Weights of a small image classifier.
Training: soap at rate 0.003, 29700 steps.
Data: trained on small charts drawn from random numbers, 203450 training examples, 56.1 epochs.
Rows from expert 15 of block 6, named by matrix and row number. Rows with one number belong to one neuron. Each number is 128 + 24 x the weight over its row's rms, rounded and kept within 0 to 255. All counts start at 0. Numbers have three digits each. After the name is the row's rms in percent of the matrix's.
# up: expert up (model.blocks.6.mlp.up, 32x32x160), inputs 120-159
# down: expert down (model.blocks.6.mlp.down, 32x160x32, transposed), outputs 120-159
up.0 112:146159158119134150086140162133133143125157075162131121116130155132159138159160094120149146132132109098123131164133127146
up.1 096:156097148146127117180141159123123133133112127147112135119144121091162141125134124120112096128112112135142083154124140123
up.2 089:146127145130133146160096101113136122113108116134110121081126130070086168115140143140148137096118156103132123122152089124
up.3 121:151173071133104110163129128173123161101135116134147130110093104104118118117119150117149126096134153089135106157136171110
up.4 098:103095142097161154114154102140134109104105129121106156148144068078120077113127193150144093103096110094111121094162103164
up.5 088:103116115102157176072105139148118125144144147108131139126120168103171137118156127138140099103159111145099111177183145088
up.6 105:119145157140130115098168164099129107137121130114098165181165114102130129110122122090142104182120081137113108131153120076
up.7 096:133094152159170147168121073143122131084139116148124151138128107128165171110109100174160123131118103161115149155197147076
up.8 108:119131071110113126138157132121091155163161116113159138120132147158127149090130132122127177158106131147131105125097079086
up.9 110:136150139105134149151150132108069155153163143157165149139150093134140097140125120141088107088132173114153121134091136125
up.10 107:140133134109163148088149159064129105153138119116138169136152129126126118144148134091153133134096120097156135147103143079
up.11 096:141131166147116140137129116166206141153135125116120116114138089090118121129166127125084093115116103139145151128140118152
up.12 078:102086099152131124112088105119132129152149133143131089103163143112091104195110133134109107164145109142137141120141141156
up.13 105:140128137147097123131127134116125146133078193146155154145139158146102042142143082087135155117137105153196122183107138129
up.14 103:117163109185114099147135188118131129124152143122128176134147168154140163109153137123093167130097101117093118181098131140
up.15 097:160119084150108145160108122138102117120096090120130149102138091111163114116168140139144111105120093070138127076132136115
up.16 095:088098122137186099112128145131147141113144106120117115148095121138103168100134138122135162112111149148114129154132104115
up.17 109:103150087120125065159102117170120137095146158132131139137135144175109135124134173154152107142118145184179117113114109086
up.18 086:131140113163125092135119149124169131113119091151085168107104146140155141134138162100152105135146143127121122114134090102
up.19 098:130168137098153135120130119089133110131123138144142125082079104111119126125164134132195109156105159134189138119136115111
up.20 113:138135143131144172149168114143144155130160119159129179151145071147155116161151124118125131129108104159126122150112086116
up.21 101:130118129115090149146121142084158151117164139097138104130106120161129165132131110167123175146140160080169087191111153120
up.22 085:099137141096110146126147115127114132117116149135171124125147143133125110108125136160119120166138158089126133119158119094
up.23 105:101129109105081109101109122120158110140113168095156159136091078156126115151088120166159081154116122139113104139123114173
up.24 085:142103124104127133148104110141117087075106089185123126120152088099141111128114150101128148119152144129098111104094125120
up.25 096:123100121060148120157130122116136153149072143117093161105127083129111130099118141136120138110099136112139115120133149132
up.26 109:145093112123128152142125145137112162117126103128125126137095140124161151142115169146132095117125097120102084108084110126
up.27 117:160146082143119124150108126146112116118106086127123172146141170149123079149112148095144127111136134132080081168157152112
up.28 100:089129108106134139136130141121097138151182192174151183150146097157137115133128121111129161115125099099077153151091138122
up.29 084:108145150131065159130161105149098141117130156141159137114109135127130104096107135143175133131138097104143125090153061135
up.30 098:141189133164148178139149158090103154168130119162155151124184139126164133156134129171134119102150141128120131142144112164
up.31 093:145144131103107131162125096123142173128139164144150107142137111130136123110109147138118156143143119124121116100112068120
down.0 107:133132132126091125107142080110116144113126089128088112148122153168170068142125124090141130122172154126129160125142164155
down.1 092:146183139132129122163122156150142144128137136120122157122126120146111152124124112142083070132125104107171103132124136140
down.2 095:135143160126083112148149152184097151154121084179141100127072150119101134149177120092091112159136130112097100123136147156
down.3 130:132107131134139170131136149154147130149138131122159122175113121069120167144080127072097125156119131100115080171135089133
down.4 101:120113125128113152143109129126129152150174143123133101142184088102106128149122138201111082148098117153108113104111143128
down.5 083:144147159121062097135115120137091177098190139136135104123089168151111121149163121173164159150115128133156112103136119127
down.6 103:112147069122150110148114167111134111145139122139167167130166149147120093101130115131111113168142162130088146067120153106
down.7 094:095131119131119131127112141176103145126160158102126092104120131110113113123124128102130157155156104123125097159128124122
down.8 100:124111118117105135144151144120144097103106100106126146086154144164096109161164110165080074150113096129125127110126164132
down.9 101:113174132142119088109153106146139134157146117110142134147098184135113119112127139110142147116118136125103156179097142133
down.10 102:135129119086111156101087164113131092100106122127109128160123099147140124140150139120088079104150072156146116130151162128
down.11 092:137125125116112131133159146154109102155096105085119129138148120146107146172135134124123138152092147111119144105138135137
down.12 083:167114134135126133156104107097138118129134138150144163126139155116134156163108155144100147155106090145104158101104111133
down.13 109:084122130097143095111131153106123089103116108112090126184179140138119136145108135154098076120120119105108173106156120127
down.14 102:149122119091136146083159114100107112105148146086117127142125101138122159157141117117130138113115153156161140152165084132
down.15 091:146149100099126106156140128148195104125128124147106107125101126079113123100147133112122096117138090117076131099156101141
down.16 101:118109167141049126133096135129129123128082142132096131190131137104090146141142115094114115140179126146131062097164139113
down.17 110:105107119100142103150120142139096094151133114131178145122101137109132147121141083090122166160149119090108106160134131139
down.18 088:117102112152143155107109163094157090068137148162143121123119093121152079072123132141119149155122131122158096133141119132
down.19 106:093154113099123096133136116110099129121113123102138138088116183100103127138148145116142117151119157128129150133171139133
down.20 109:099199149129149166159175094105091109178153133109138112132111207127100117187136113154174108106135144118123149123152113132
down.21 098:144132151114127159126123129158115139111137130144093131099100167103135164171110163142088142112117105111139118158168100153
down.22 093:120122074130155136136122155118104090138155117120128165124108107133103113144128101108127121126143147119101123163104132156
down.23 103:114121077115130127100143123169147138136123145103127108108152143129093123127131106129136102112127105152110141100111180106
down.24 103:134149135149134137109147128141150131136101121114140172151151100117126165154141114131127129087117094111165138121110165158
down.25 094:150150128139108141152118173101146102120127161093143145146129092112115118131077115126118126178142126167110078134154140147
down.26 109:120120124169140102129155112174178137130127119160132108098125127102095142120094176126149119158110150127129141109137126173
down.27 106:116094174076162122112150163155151141116107121167152141141159123085121138129082118121078129141145152109138130092087178151
down.28 101:108109121125163110123137118106142107139101111093127156111184119125082141156146146130125114098137183153132110162132117170
down.29 077:119148131132115154101139147117123160130122123114118135143111075141148104073084137152139109139099129125128094163106133105
down.30 101:121168146128131106068088099088145141137115142138132141139084118098132088109140150116098114132160149148122144133117111141
down.31 102:100152126144197108105122143086122133185116070138142164098100148153125143126115106144109134122132126112132114104122103137